From a checkpoint of a small image classifier.
Model: 10.7M parameters, 32-pixel images, arch wide_resnet, norm groupnorm, activation gelu, depths [2, 3, 3].
Training: 10300 steps, held-out accuracy 98%.
Data: trained on rendered solids tumbling over patterned floors, 97500 training examples, 13.5 epochs.
Rows from block 5 of a small image classifier, named by matrix and row number. Rows with one number belong to one channel. Each number is 500 + 50 x the weight over its row's rms, rounded and kept within 0 to 999. All counts start at 0. Numbers have three digits each. After the name is the row's rms in percent of the matrix's.
After each channel's rows are labels from the 100 images, of 14976, where the channel reaches its highest value: "top examples" is what is common among them. Only what is clearly more common there than usual is listed. The data: rendered solids tumbling over patterned floors. In brackets: how many of the 100.
# convs0: first 3x3 conv, stride 2 (model.blocks.5.convs.0.weight, 384x224x3x3, each kernel summed), inputs 0-111
# convs1: second 3x3 conv (model.blocks.5.convs.1.weight, 384x384x3x3, transposed, each kernel summed), outputs 0-127

convs0.107 085:446447449511504537478499575485495502529455461516612543506439447459570501538395427497587543474560554491557570439500482466601437537489544454577497450596462506486503476469592486503502460468472481474480541414519458492448583481550399438545482498539484519498519436522516621459576364530466523561459478561397494546469483488444491466440485479540
convs1.107 088:570436418528454478508499521514485440550457545609480522505460465559453466520499470549553459426554576557540519513505499477460526461474452501403553571521615523490587495495600563479451511580511540573531494530614433587438516504455507454422511508586513530525472467466580508533529516420536593538518452565450527373453468495567631453462444536520526483471504554479454477510504505595391454598485
top examples: count: one (56)

convs0.240 134:505581576584429452455517454438477461455415468457474547460435555502481588510452421468544417527467516494459449489509446514509547507475504533476459546482499499402481424443388522519524535454577449451495522440507510434491506490490487484550556543557538567492528612500498561458533487353513483414471413446577513544553585471448553484506432464418
convs1.240 131:500520498621514488508489503488510469562475500460485425507563469513560493484515550508568512515498452516484546470565499512467516427522557503487448435546556444472506482462463583544511497461580538458514482548382590481560519502418514581502509499482511497521505478444559515454431564535465513534475449507450459376452398468511466464514471526557497526544458520529539524471433494466609513532380
top examples: light from behind the scene (81); count: one (54)

convs0.130 086:465527535520468477552511546443488484452481453493515512500454543382478458550564463411516509520486441514543444415538520527530472527460470401511516471576537458445598415473531583512475404561476462438506469481562483553488442522482585549465475480428509462441605560502496507439577456555613502505564458529430575490479504542540565466438490482591
convs1.130 084:488407559470423549520497441477480546460517526578438483479531515508440459384568498501441398541426500512489392508523532458516433439572450538443458540598541485582496505431550461507443620512576579508526594484502503494453562475590450451521535457534422502514459491515457437443546527461435519399514489481583631445595566566517456501442586406489534496502449516544548527560509486544497461497539
top examples: light from behind the scene (65); count: one (63)

convs0.244 094:387475533453510527532545423479461460471463441541616458518476503440538511541471392510511504493558505434493425492475504499546495511449482478475547548564528483505484586492560483483615521483506473468500534477524570501504541551493593446454445519512407551513492502461517514492484417662586546504466486457444447512528518530531525458547550515485
convs1.244 091:500436514372458454518477546566463496577488463494547389556467573558538498452454429549565539463491458527515470462494506458487538425467496549465459587379489528535536544530461540473536475557390461450458496411402592461504449564488568436455601606612482502461480519422475524520452539520479488448484430504438473548533504482477503465496521514428467552587455478524461454507550486409493551457579
top examples: light from the left (85); count: one (57)

convs0.53 094:399501393542455478500513571507466484546508560539459519427486480463455409551543496571518542458447456554500572560609597519579511477530545384405386554437518447350454438552498504561454379483524544579408452427409422523541512442535552508453476476586526449549510565511442456457471583472571495482489512501488515514550460438484461506541447470516
convs1.53 095:523477428505427450458420511489520508559409555433496493514526580479484502492508548549478519460440472458512458499523546499561522452513534435523555479547477535574545513561510283488477420473535521552538501474429467546488481484485444498467535514388414485496459423472543528575534530440455548415445473574540436444479568496444526391454578526514443564523454510569491508512563483472445537500443
top examples: light from behind the camera (100)

convs0.18 075:427535584563579496479478436537492540513438467431517532434458474491457577553474489516579515493465464503587515437405514501512522497528494599506511505458575613525494550549536505525549550540488467520588482450521518601481583453509478500445530519513411605479462569605476606533445514530465465524449553543557618509553526540488463463462494639466
convs1.18 084:467501496477570538446530637501589470462446500464507528519463494597596499535542477474480480514529624552492448552389479429449510528481464553497581411484477504480522550398467569477524467503490434467471399464536415498456519513608455503556521511484484474513491411528507521585450538427508497492543546436597532475457345492505506533516515568467503468571480532505543543456468442509574475577394
top examples: light from the left (89); count: one (83)

convs0.341 099:447520481489505438467474506484494412494489514556555517537532451477577504533469507490519491468538484422530404394484475494531591483466425555477479459477487492500536515432524528535469350511567601484503459504516531564490570512595515479445497482401411500465490461456493539503527524520480525510530470484474448508488517550414536498487434413439
convs1.341 117:531499501445517513400497563487475490456498451415478505519607480595498534510509523491540552411510483534377494484462511473570499486659439621426472532481527482544561553489508419546544462520562564597475462514453597495466451458513445485595469505444438521505521466471423468575554513579511458413505495541564468400527597452547562477559466517483508449562477486429507545442461513565547541492561
top examples: light from the right (80); count: one (54)

convs0.200 112:515450621515571495375434476478486530491504510492372545514468520425532510458469501483422524468470472500519338536446493571587514552472506487479562469482465416491328579490522482454515490474471447516618525469493434501550481445510475517560548460568631448514393395494464460575572482532521524498469487506515477479617440498464448474415419515497
convs1.200 103:600501439531564477487513449454414450447458553445485519522530455505433455460485509399557513499551479486527574514442502499570573491421443445549469598522554544577482549463454501450591497497631461412487469516450401564502475436500596466501488527541476515536621582585441577561463406484529443619557603469605537591464418498520515588564442577552569606532552526488500605549480545514481507587401
top examples: light from behind the scene (82); count: one (52)

convs0.367 094:459528517509356485552537488454501442401530606493399458521560493447476407571506470499494484456556516469426475579485511491516605502478434538452492537459515432572440496522509522539438536490464523561452521575561479580559536558465471608485521508524541431498512492462443514526430486506484476499522485410554502497559503579450462443570553453530
convs1.367 090:564480466491444451541507504518473488505486468564416478508604441528429534537422402526554543470512414458509465409508530594537482450551547410551472617480593512476484499457503485494569494448472540477468465431401536492468502442442552508429497504504595494491489562493463371556551352518441493528464576434575566557463480552566527481518507485603534563559482422502396501434506611504430462426520
top examples: light from behind the scene (91); count: one (68)

convs0.161 084:429574526474409529402464400536525450508571505476507549493411480619486354511465426484368516495452569500505507547556504504453542589521569614473451467509516357447543463472512506383548475451548497485551506438541549451469447474479555474486493461496495484489483417451395453485444493497541458409525501472434551516535477459476456480397559540595
convs1.161 096:559464498638542535505526586538477517540510558512510550495507527508404460473475534497463452478516511463446539503520551450445464458484535483468520541572508588468485505543466445502495449490413542514470457450532643584446472495396567527529550426535418450400493531480497560451520597435483508499465472576455388433655424568474501408387509471453534560477507547464484550511529494423402506494467
top examples: light from the left (100); count: one (70)

convs0.195 087:534494571518522555545429560498450458520545519500541608456493461517516473435507545518492528438501434618577458468573521538495552565505457543442477620480493452425537521508549508453469353519518431576518526541525456486490512440464492465493650537429550445499489507496512535552492540527524454528473456532538515511543479441471449544463493463563
convs1.195 093:510522517541508490592545559527616517402565500532503502523488560477581478495562427509399449562539543457594471494570604519550497510480528494611491448493481449537396450551471579528520475458464475470489447496441517496502519480511482459396547517448537533459545444454491474440500566564502455475463605558458433468449432427487433555545481481557434541453519521517473473501487469464405430571506
top examples: light from the left (91); count: one (68)

convs0.80 118:452532467364468441509554526490522546437498477514447543429449512515535530493450409519428436425513509407499467535496492529456456486523378538488465560558571495512493524479543463477571513394530541530492489640595511598532487605533589488520419488512473547540477525459444479488538408472527500520532459487384398518484436456504397435478518546585
convs1.80 122:520426548494490460443514504509488538572504516502490526481515489580480446505499526491586482492482512501492470565522593468476463377538608561424531471451453513462443555446529392538491430438427552435435485479542467504544559416539431523409531539481479520478441444461396506467495573482548558565478584410489523551460464501460492444463431404481524574349435413510558371434459420407586486446511
top examples: light from behind the camera (80); count: one (57)

convs0.315 088:472555506542553485517554514610512519539526439540548521461531588479546430478569471470466454507552435527494531483487466535516495482485485418507452450448519666473586481475505545471551468451529592421453503401443440507498525531472456492447435530499508459468473532528438403528488416511499455518465537487510556459493548527525490501509597564554
convs1.315 087:543478582463478466611489497548529424575501426494383418480465528497435476415521571535487546532523557491508504469417370518456627542342499405506472631600474571507537503542383592484477528474404515531497504468534505528485508550518448489518504494467472472543518489461512549507511558524450482580546480472449507506442486523532496379524486544459575556458585542557484504486453556564495430462507
top examples: light from behind the scene (91); count: one (65)

convs0.224 087:527468460508543489529506457519561422544460448448510585469498497481446604541439513470561446553434582426502459597569458424535465484548525515509513554608500516531454495465545477445562547512419432389604452425449437392523483536538469461422525511519549512433475482517559479337457420483561482511473467526527545541497513508508491531494508418498
convs1.224 084:491551515527571448539512514540436486423485611523503609468547496398527491493480512483512495465456494498435547514478497511507394459524525463467412539443514460551520459450459482519487458530522500437509493559602520577532467623478494482416610510534601426508555542542502469539570543465523485417476492495434460473498403456513539542565443436442533454531533557485441588489403544498505487504361
top examples: count: one (72); light from the right (55)

convs0.94 074:446442556496410536463558504428482473546550471505581443537444513539476435536433498448428576537478512523507482485571638557520579520522455520488536536489513416551527495490489525545499412452573524641497486489575499534532389477488443516501473525521495536495479524473508530448480494568519442523517518550483397529425466504497417436514489408424
convs1.94 075:430488477495429458478466451418477538481438505641548520532559399453432432446533498513582517520444575578474493543491462475393642490566593451467491513559478463430418513558581441576488502511471542532574598474573481478547505449537478579502524498369482539498476490513546521466457539489485482424498485476425521508623536461501511495499480483642481539462511557513519476454449516422427667448597
top examples: count: one (87)

convs0.209 115:424520509443437450504461503472419595532575450447526454527475504493553500414414505497451451534447498421464579485546458467470505462433435436432502499585495424429522465469479500428653555560498513504528483518496522536497483471499540504490502451488462540501554660470471569534544538527537473492458504453440420519531473565518617474438529467498
convs1.209 108:558448521534460514457469511499546506493514523475487639458488483581554453440504510469573452449497558543448488438488538479487385494453570491405566498503553569538558541397572504447488514481492492491494380536491388503523437487530530497488521519440501553555433411535482505500515562566490439465532477483584407529521372468490594444436475405470442456468525482513532558431458498536535570478581
top examples: light from the left (86); count: one (69)

convs0.232 085:461491498426585575542456549616575639505553479572507482471392463460484446475532476543576532540483472543588613470572487491534523408473467452507471502586470515457648468513487418493432432462466565534497526477512505439479497497540444411447575506447539433499547464550495482475505500526495505536513539510529589534554469567508541505439523552565
convs1.232 088:433541483528450448487472418518429480521477470387488547408635646453379539453497456449361528521480434384441454559483448489499473464493569455518431543457467516601515530494391456497521464473429509475449498520487538470488475472498454498548512485464428491468510504522423511433414422520467571554583426514439466458414478561506480514500505459442503516596543453525462457382482497580563484462539
top examples: count: one (61)

convs0.77 096:395500483477502402424431473501589487491438488527465446438487401521565525491523501465548528529468576576506473481448510503568503499495578431517518434428546576404383560516502442539519441491455550518458529442469531607521608535526488545472581447622527463455439541516481412478441434529617493491521464579495477429576449491463565461495460452470
convs1.77 106:591522481479468518462524566579464515570465490562614503493523551536534486498487653453485434520488465450563497581480489508550559530468466503527536480489486554532449531454525511480558348495502495511540473440476481492425447467489518522473547510405564524448445514464570543446406448495477477497541500492448559567459542539522472436473441523563421566492581425580468467528491599464494436486485
top examples: light from behind the camera (98)

convs0.348 109:430513555356487495528492509487549476468471476457480529489451546486507555500468446526602516484584547507514507502470596492556481499482518553503431515538484469535460435458466583440447524548532505523511509399570476439487483355519482439451508485443482424535409542454469433452502440559503504474485494517444458509519472432479510491462537432728
convs1.348 118:525495524569504535482485518426473530490512475581480544442556489459450472497443499506474509519433480562458506509546458468435432528566455555517554495473497511462423536432510380485494510456433527494486463516577450466498450558448507501526521503440539454489488531503493511497519434514509530407494526542653518516487445565509489553381433527530474480485574520517461488521548448459507485507520
top examples: light from the right (98); count: one (81)

convs0.93 087:351477397536538371496521476521444474524484462483511465547440512468596455559440505498435455373467482440472455469596399488552360512444518467486488492570446488537456489449530574458492494419499459575503541539545417501550501572522469472530495521556531455455474551485477542555615482383480462541493481524492465499484558461577513516508502393550
convs1.93 083:508463607466504465473395485482464594594546500503554566547561620525429448456450551524499408605536491405558513559514554538496622545599370474418409521542457486562491519581498523441423401474494496523458452470400425452438452480490500505583529404608547482500509517508549573411398593577496534457588500489504458475432543530480575507455483493519452450447424521486502509485470509475582578492459
top examples: light from behind the camera (56)

convs0.354 100:510461452388447523565454563536489449545504471449488547453346421496439518469482459548501507494466510450502527470494437453432486546496415511534482611464425486445542496543576641517497483547502412580492506442500469490500452570436521466577480459484475618531457510631434538422404548467362570490463550523585601546565580490564476556511437371581
convs1.354 105:547538519490426492439508567472530488554609419399495437542496510431503550518466452528565488553486486551513414515522457469485524455460484531491547469540468501347520457468490400538479491539436494521495543520508491484519460530460530459451565572406634514507550473490483478552534460458489486434471542462470439438402507429455539448522480534459515440448534497487485560519562502467401443466489
top examples: count: one (83); light from behind the camera (65)

convs0.361 096:541473495569589502367476445480484471529497480559588503605484535544577598540490477497470494533437520515555489416575486460491508447534523538462506493521497480455542558536521589582468474468442413466428504466411404460522518527491473549536539518545497549532443521466508583564508464501488484539440527466491384483489519465492495474539464376579
convs1.361 100:391471488521413454455525488411501560521531523564511582514485504555482513572490489521476529537522470508421513479437496527557527399490470589479533542499484538418481541425554441478580506454429508494484530467440469492557426529484535456608490507503504481514363464526427495391559519438514499455543554460464579588514552601486567490450522581493554452508570639582572530473371604556405494549583
top examples: light from the left (85)

convs0.233 098:512461573466483542488522467423512543423423532486557510489419520511467648429451549456431447478434506431489388551517501436460504480564462514431413513522453534545454488493496525493535497509520470470554496567490484470582481510545486602490487572511465472461478523447503464518509492479507493508496536501538482510499515557507515505496537367450
convs1.233 096:511497508572509487439470522520526481546535471477426580367502447491524506517419535532528507495471540463548523492453488449445378468468500504579499449530501502488465370455513548513552473464516450454570502472498382481493543563484469528520494479493443433424609525434553433388361442515508464520525432473525432493508492534502470471537483479634500587439503516541554485496507512449606625497480
top examples: light from behind the scene (94); count: one (74)

convs0.362 069:487538438541469447539531467555558567486527508529450517404444455448522483483490548487545479457541507408537536510507477533557511488505519457544424480548525551518501590541600546565449453507420480516401538480581545543500518572474488461554473480479554465456498462510488528564544459477448499503467522544500444450514479551564428531461423453591
convs1.362 072:479472430464483507419527472435505524532545464440556588521535456477471450498482437570476479543480466518561505370548542456555471502490573542395408569482527405521563531483513538454521421480507423425477430463479390517485505376472434522511482409518543561484496463483565450499506565610460445425508525553458419550437560507510575395488474446440505485488470494391590483464474488400594447426581
top examples: count: one (80)

convs0.311 113:485503560525619525407487542555514510552560465561497474553489544449566491478489430522589624593512535510523521449535580567669593555565432544526554464582448534477583556459440591446466484429509545568464528547477486540508470545473502422514544522474522527517455528511472469478450496535470423455462448456495404445495425487501477434504484444434
convs1.311 109:501510499461553569482538523477430405474489498578522518564479434514424510589554462538536479463493524511642524404519551502545472472533594405571482535429596536530517459497544582523425502552573495472564502456494470512489610501475582523663520426571559512465506530533426536610516439543509507500424450505563571503345357536451456499407405538442473475492487416426444438563454558463585556551558
top examples: light from behind the scene (88); count: one (65)

convs0.310 094:448524489539554503464509510445488496538526431442568505492555452495583558500465536395432548525436520464475483464509478494426585449491564504463458505447550442495440594425498508549430463479448499505501476474515524447562414424593471421506554589524567490584488558521491489469459512556536493597471461469600610520516513557559471577493495478459
convs1.310 095:464507637556549464474617545503524508495492464531464576491483533529525547629509498464569488448551486542462481473546478503484451588428394477426534431517440560409581493538531512506541438529476452505561560472465609466589470589584548429462495548525480513559512509494498528384472516566511522552462531571552497461511429524496563552498481571530539516444518457499462487495532489484496415545463
top examples: light from the left (93); count: one (76)

convs0.185 103:553443482578526488433499455454413450441565519511585438580544511446462489474476519503462492512510486481447481451453479534428451531524511542477421447536438483499441414560519598404546545574437502469528493498461448470500512569423434539552530426486538479469466524483413489491555468497602512548458503502563537442548562495430597455524524428454
convs1.185 095:512609545515447471532490470537481549535555436478532500469492457572461487514491518502459458534559527426440422513411453423492504483545448529358550483428601485548490404534520601457524589462556531474579518469623504485506546382424531487610435521546411469494476527429508505523438477512460506567525615509538441481488564517478458469537512521472510574552428579507473549571489409535547541524500
top examples: light from behind the scene (97); count: one (81)

convs0.267 095:423443485586501549486580481598437445454499478512500507533507501577418549577452447501495581563466470465441539496478472506561602498439475451458532481523485476510538476491573460520552561579471505479564488419457503468466536469541426402464486492579547538516567592526472489296412452489432483579499471534512455549426493516443482553398462453441
convs1.267 089:516497452581565488483424526456559468545581574583500413552520614578478477507552593502574556547497440496542525488488469440442505499495455570378440501492519551560476531554537545514458544462517439528527453507511540454478593508494510512481466469473398513501507490553532484402484457433420501480510503530439513606483407484465574565523492559460507623563509500512475554545470525571445433539444
top examples: count: one (62)

convs0.36 089:461486528502556515610499507439497632449518549491573522581563563481442470463503508463556435460609433474457554474578481565548458513459515486502532484500541489455413581587535552477486424537460540411501495455523544508468485534515492532577530485495531471427479563490528497667546381493447445485491450462504485494544537551536495585569567480433
convs1.36 092:489492555547560471507495497544565528476407447410435386443458523534491496516446538472473429419465371437423541516460461463451638471491511453485445480542596461528521549463573602446556515500579534541504519575517467418452524466456579485505494505489480489476551572502493499539499508326458456561481452510509462417477479520481549521567451641492513515536463515481489489471421487557568610563549
top examples: light from behind the scene (99); count: one (84)

convs0.116 087:504452431558398490450433606440466439496472433521476552428467450519427500517498493457458439546549536425517528543524496578518473491424602516529534567545534522374473430502524530380516535471521556455486446448439464412495446406497510516467561423501602493394465513576537541444554409496579428485547589567545590401527464505518490509536532636458
convs1.116 086:539542445497455477481452518403544461410452452523487438460424513488504522484478449432541527515632486458473466551513410508481461514393543461569511522428510564452454607526450477486377652523498555505396434568569447497456377460474464430435545426560539524527542460531430493525519383449433502466539513413398526461396431511503442506565429495487510472496521513482463463472510491555540516505473
top examples: count: one (73); its colour: black (26)

convs0.299 101:499393493485628465546527557580497425587484493454418541505451523584522499513486465560405473463517433426536434525532565516483437454558388404470475501542554448500480551521443548448645507452568493558449508521479478451495431543484495523492476499492415466442538462411520456452478468451417511543541466426563401468505467483509469442445539445523
convs1.299 113:548529385501480453481525476595475526411482477453472464413548500521495483508591463537445487536547462565572404406488516576475510479494569497410558479478518555457578511571572563469509603494545474438476499472476423576555510470526507440540538582560613521482545466459549564509583522452587452649422564544505396516426458494439521570521491525526450514441544482459450419477493490509440439512498
top examples: light from the left (52)

convs0.350 092:544480505476536505486446396547481399503463468472442659409498477464396470421523532545566473484432419480531505460476478546510513442471404487449558507434508451400457540376543601504451518549474564513418544407518507576428520531458464515493496510478489484478465475505502524519529401410525517462462503531559431587534494525463501426525490484441
convs1.350 084:466527474563446478463496508505454480514386454443610573540562432464453453436524560522424495521519546461457467513500445365499512552652542478481507506510498469564492481490558500460498490478516510535442517464405512504472472474476522429517562547409562499537519554434518565403445434465479446532450693504528511500471611404512485513518556454550477498518488576589500572449448470598545477574549
top examples: light from behind the scene (68); count: one (65)

convs0.360 092:513536527578486461500441537453488422522478452501488587443513550479512506457516462484550488448443443618527587588505491528454528469551538441470486501540387516368492497391576543481446438557446507474466475498459435523457500540491501508494486462469546531425442488547478531510484352502538507525500545453456504487476542499474508540504543423525
convs1.360 093:484515453424420475494439462474480532586479445529514623571465608541437462436498496511390481428469473462317519470404464470533434486550533552482396456472475538526489503488476448541457647441397449515525467453483509549563557549519524432532501523467577510554398523487414472498520425540488453513552528473541529439593545510479458458501583393486559454551531468541404566519480540503490512475448
top examples: light from behind the camera (63); count: one (55)

convs0.62 090:528466489506546429500557456524445474460571506402406446527446512490501455529456580513423529467482463481490463470493486505578509480580584432495499468538532462523386492456486428526506481527482515541521560472536432486532563489430536485525494467518494439499691559449576502456461493498481484460479489429370536463501468564515405442513499604452
convs1.62 093:473606520522536549539491482440507468394535521531473510535488603535398439506467467539485471519536496533476484478488437491487440433578412476494445489468598475501510529528499396506515410451471472450502488544560484511560525441496536519446512520507470455563510494516355467517504440554554536453492562434552459536521591574482481549463513466470508432420369436532456492450555446513454696487486
top examples: light from the right (89); count: one (87)

convs0.283 138:449547384495571419619545521484484437474544407527480581465421516462512424466497410506536469512493464486417490490519525472570432376572590550521504430507544404371629499436493466494462473582452560465475523460479353467526518556500505491491480516548471460454585538491482594521569383461487508545508431519461464546564598530527498508573575380549
convs1.283 106:524467583481470480549527503491543439535509463517419491414462592467536561493535553428514530476491436567485505390427503467467565537570498468477511370491480502447547493455533553561534457596457537496511605514492476547512495542569499442570549529596419557593422406516448485594512503527551518613569525513580485437532514535541585516584478549563566437537413540537532496492444465522603603444479
top examples: light from behind the camera (74); count: one (64)

convs0.305 122:528490554552495551531548474597470547482569537503675517553510476513504501533545480527499486494515513556517593478528540553516477520550520510508496532529458461480513595557556539515469518507561489511505554450559526541479503546487495456469610472455536500493450562482386446439467491532538465500485452427406365432500452543438478431446457530548
convs1.305 123:539509531530601594469507515524506467479457512512549518460519418503553449634566491491634503525492489481597517482511552573513504567488555525527492441500559433556513481538585552576553494554469506521538514571548570605532490515465488478589586445500522496578572547541505501439493519539496555513436490601462515497547357461462525421492511462444470593567521457447464445502534484399496422491505
top examples: light from the left (96)

convs0.211 097:509499517606565510592502478487434454454489483534623489506500506472494430510517495529566422573574480553593486493433524505556531409556531496531510424388513505460402502521499464460536436469392502432484500417521548496570541542533511474560544537594506471538479595464509452515536415500468497485416494506475520427478517482518451398533443429447
convs1.211 101:511493575495472454452540511595571481547514489510555522647436579595511471660453475475588518536509489475383533592515571481511554539465514482519517632506553567653519517493430505475525537398410515508608519430487507481463484471468600455541484456523581518499525522457494476460415498448495510538501450478512568467513555529540611574496479433476536494463461486515522461458380440515526523485507
top examples: light from the left (64); count: one (53)

convs0.326 072:506546548474543477483527517554379533564541492525538453476477424461497428490488569439572448528482492478439453464541481457545511396422474399517527443458513491496656580350508568442530382520499633509513460494525492561533511563528586490462512488500488477496445510507540540503515390508514515537479521561438500528481490521439522483511529496511
convs1.326 076:577406474512581587519537515422480558525406457468579447416460541562597532522501445506493429571495483571543499530440483509456465544551509527410500530572595426484461490488538552517478534491445501591490407518453500490452427437544535500534545468540467570445510451459521479445554528554542552475586554468496487461555424504537511538495516510503476512531437546497484499564473514501566499584558
top examples: light from the left (96); count: one (81)

convs0.313 076:404533416392490498429473545479532429585483483477500550557434497487509477484558473524459489489507541645507546583465594467560458481529469502563420473517477587495538456529473573404582539523595582406470499536543378565491513525543466537516498553562490454509528487515499465483487476533586537476530490593507450437473432477541457477495552475454
convs1.313 083:542573491478533488523516456504512531493525466437446566428505588452494505525507441520489421389533493595476353527569468505523508418447541518494477573474512488569500441501511605513478466538529562509387474503565504526580489526553485532491492521409517466484531447509499490553498456492500533447521519538478561515484585504537403439423519369472479548524492564447484511563473517445511456507505
top examples: light from behind the camera (87)

convs0.291 074:576533583498488506527539496468396483545482433418442487564540462525575581443479546470532469559537475504532415434564611507607543438488577639512514473492534559464568639484565547444482516587498512526539477597438498547462451492649549511528534501443585448408520393507501519471456491414519397516548539516530421481552493466565530502525510424503
convs1.291 081:395416432507500524495580448464548439457537596407439423478465420443504438433522397479509578463500484491473469471460469455458515478461444563537566568460488448542476477505514684563539506467469580525484541544499555568510489469531541532534528495462524550541520585470567505514542492562487463545539471537538403584442488451508433477546441602542502515512502468515554536500577524506546518534605
top examples: count: one (76); light from the left (70)

convs0.301 088:480511519365502500521520499525507493562478501548532526487491483480573442495500478510474391477518572473482421505582409504466438501527494556483465574465533560523567455551479600515503570470497421384465526469474477568507505593590526551462544482562460472440474558348502515576544465422427487536494496528589494487517504524531505510636473489565
convs1.301 081:499401465460447562469538548512489480488505502478452542491523618578593543582494415451484593524418575601573487492528560529420508475568626464488507447482462510532420453463534511500475353457508470491420432582498427472576544465520411512539477473469453580508406566471613478547484454400540533433515434419563558495530444485536363558541417489541465500554473413495451492431573529516587541446508
top examples: light from the left (66)

convs0.140 073:495656439527525486513566485564468490491484478477529558489408432383505460502483539481573481411526555519442441442486480475578526528395478513443465422548530605530572491457591594456529410496423523536580571483468494605555556584506580440523512593514553466488480507513493507494500503525564484583394484650471508548560424485407461507526488567531
convs1.140 075:499452489520510494455570468480497558478471506523502445516426527498500561440514507531502355422454541459579541489543550536547568434507455609505538550512447535496547503464504610540418602443462563532465535503510538451484511554493439541615515503666477515513524555492424514371492525522511505500477521531465421561508624523586549458516533495521481471552456544565467500446497481419563437517548
top examples: count: one (78); light from the left (50)

convs0.307 116:555491597551446518444550515499554435583466479500550479496514554510563508575484474487499587549587562478552502528505588575554444463457556546489506506574591457340606479615472541451476730455588478435465535432551485554506494421508438552508411506467516533570478554488520486541567500472439472471502449444514500447462528469477546538505522465575
convs1.307 117:477397599456479566552589533578522443470569519498494524455523601426531445447434516514445515443470442473663476462482518444470478491503366531489447510454509456529559550504473622500548419454516516460468531520508470509490535443483518522654443454498502496498549531483595559487531423393469459514485496540561478440498447491473458529631476347561528484520510494504447423587670530457442567446507
top examples: light from behind the scene (86); count: one (65)

convs0.210 121:615490491430475535623481448475548583469521542512505544508430410468387468563459487400531469542500535487505506621441492506473431465529535478589551606543544479373585460545580461513509425491497482427414447483443530494459515544507460484471499472450492460453554493478458434459486418472438572474510468456439385522417417522514486484515530458476
convs1.210 118:589562527527473440544494537517396493474466523377460471499492455465471525418522383527543434513436494485429421560414447546427510483632476503452553429485514485455480491426465377480580524538383542465493490525533434587483500432466464460452448555334459457494482519518413620555534548453471491622478465448455518554447548536588462417480475504548523468516528528412444561498384502507485494522469
top examples: light from behind the camera (89); count: one (56)

convs0.159 097:414543487648444501508460546541492385527517550545527496542475534471480434522478482493554443460509541553504506598585505515495474480500549498488458431441569472514545508403498480461530473366526516521423429474519514477454489478515511497518520508511530578477524477386401428546534481536550564505461451521493462542472581534447482417523442430521
convs1.159 111:499527586493480510450485513470460466610508510477513548489444486506586440569518547481394515564456516445394491495402601484497522584456442433453487474463393563686552488530489494480449527456367493537455477430486419553469467529491457528616531534520449459476459543438404545512486572501379466440555445415553435552434488533503514475541526501518483500507476575550510478476511512530588473513458
top examples: light from behind the scene (90); count: one (80)

convs0.300 124:404437596483546476551516518522522439519498471515489527527446418465574567519398478522495519495527417513494483420539480524590442515498478417538461511449461421596444558519495538503471518458558544538529530478490436424466463406539581618469478503529544524488642485449486511452508465557585507587460420517423404481462454523484595521497528602545
convs1.300 124:556520539590562615515540485573551471517539630557480495526420583546542563545569498496621376550488505571524529477565522553529555547493534529524515549620488514593455544492551535527521492449485531513499504470450508521447523503529524524523451502502521515552430454432495451520509504509499492528494517558577446513522386528547534479448425519423525538494498479553533531520528456487469508605590
top examples: light from the left (59)

convs0.229 087:443571680500454420549486508536530435553494495409442432484542534450496470532575446519501566489471548556511562461467468558545514491560542573498568529396546452498449578581490380413492410536438475486484498394510461467520520530619560463523545480535562495498533497550517486467462523406468454482449486455486468554510414501526446562456473445460
convs1.229 078:490528464482573505584457536470532520497569523363480499503579506404460549614554490497528524477536545501538474501419547566540480423480533529559591415506511456498396470475426415477566576551490502482492549521468368463568471488480491564507486551548597462450445499485487495510456509457490565525452409446582465480481537385524529488522506513397435594420424457447475527597480496523448465486480
top examples: count: one (72); light from behind the camera (55)

convs0.246 083:599477500576482581425446540594487457526461475448554564500620526514462465541466531503552516475522525580486461473562526473538470547587517476504541503504561480545531412498667510499582449509487543547540528513569468490525493508491569428524505472508487540587478466473473511502423431483523470425433421480482384467508461439541537475469532509532
convs1.246 084:498511480574473473377388510531527488528517455521466418492528520402469513446478486491471464449558501494476549480543455439541467497586506486594392586520530528567543465568478566507562464528426442484543496473572514546498514501487551564535437553536394499480471475500451513538462516403506490520498509444447510485513458443463502436537493573529515514548485564484442519494460484401471485531494
top examples: light from the right (65); count: one (61)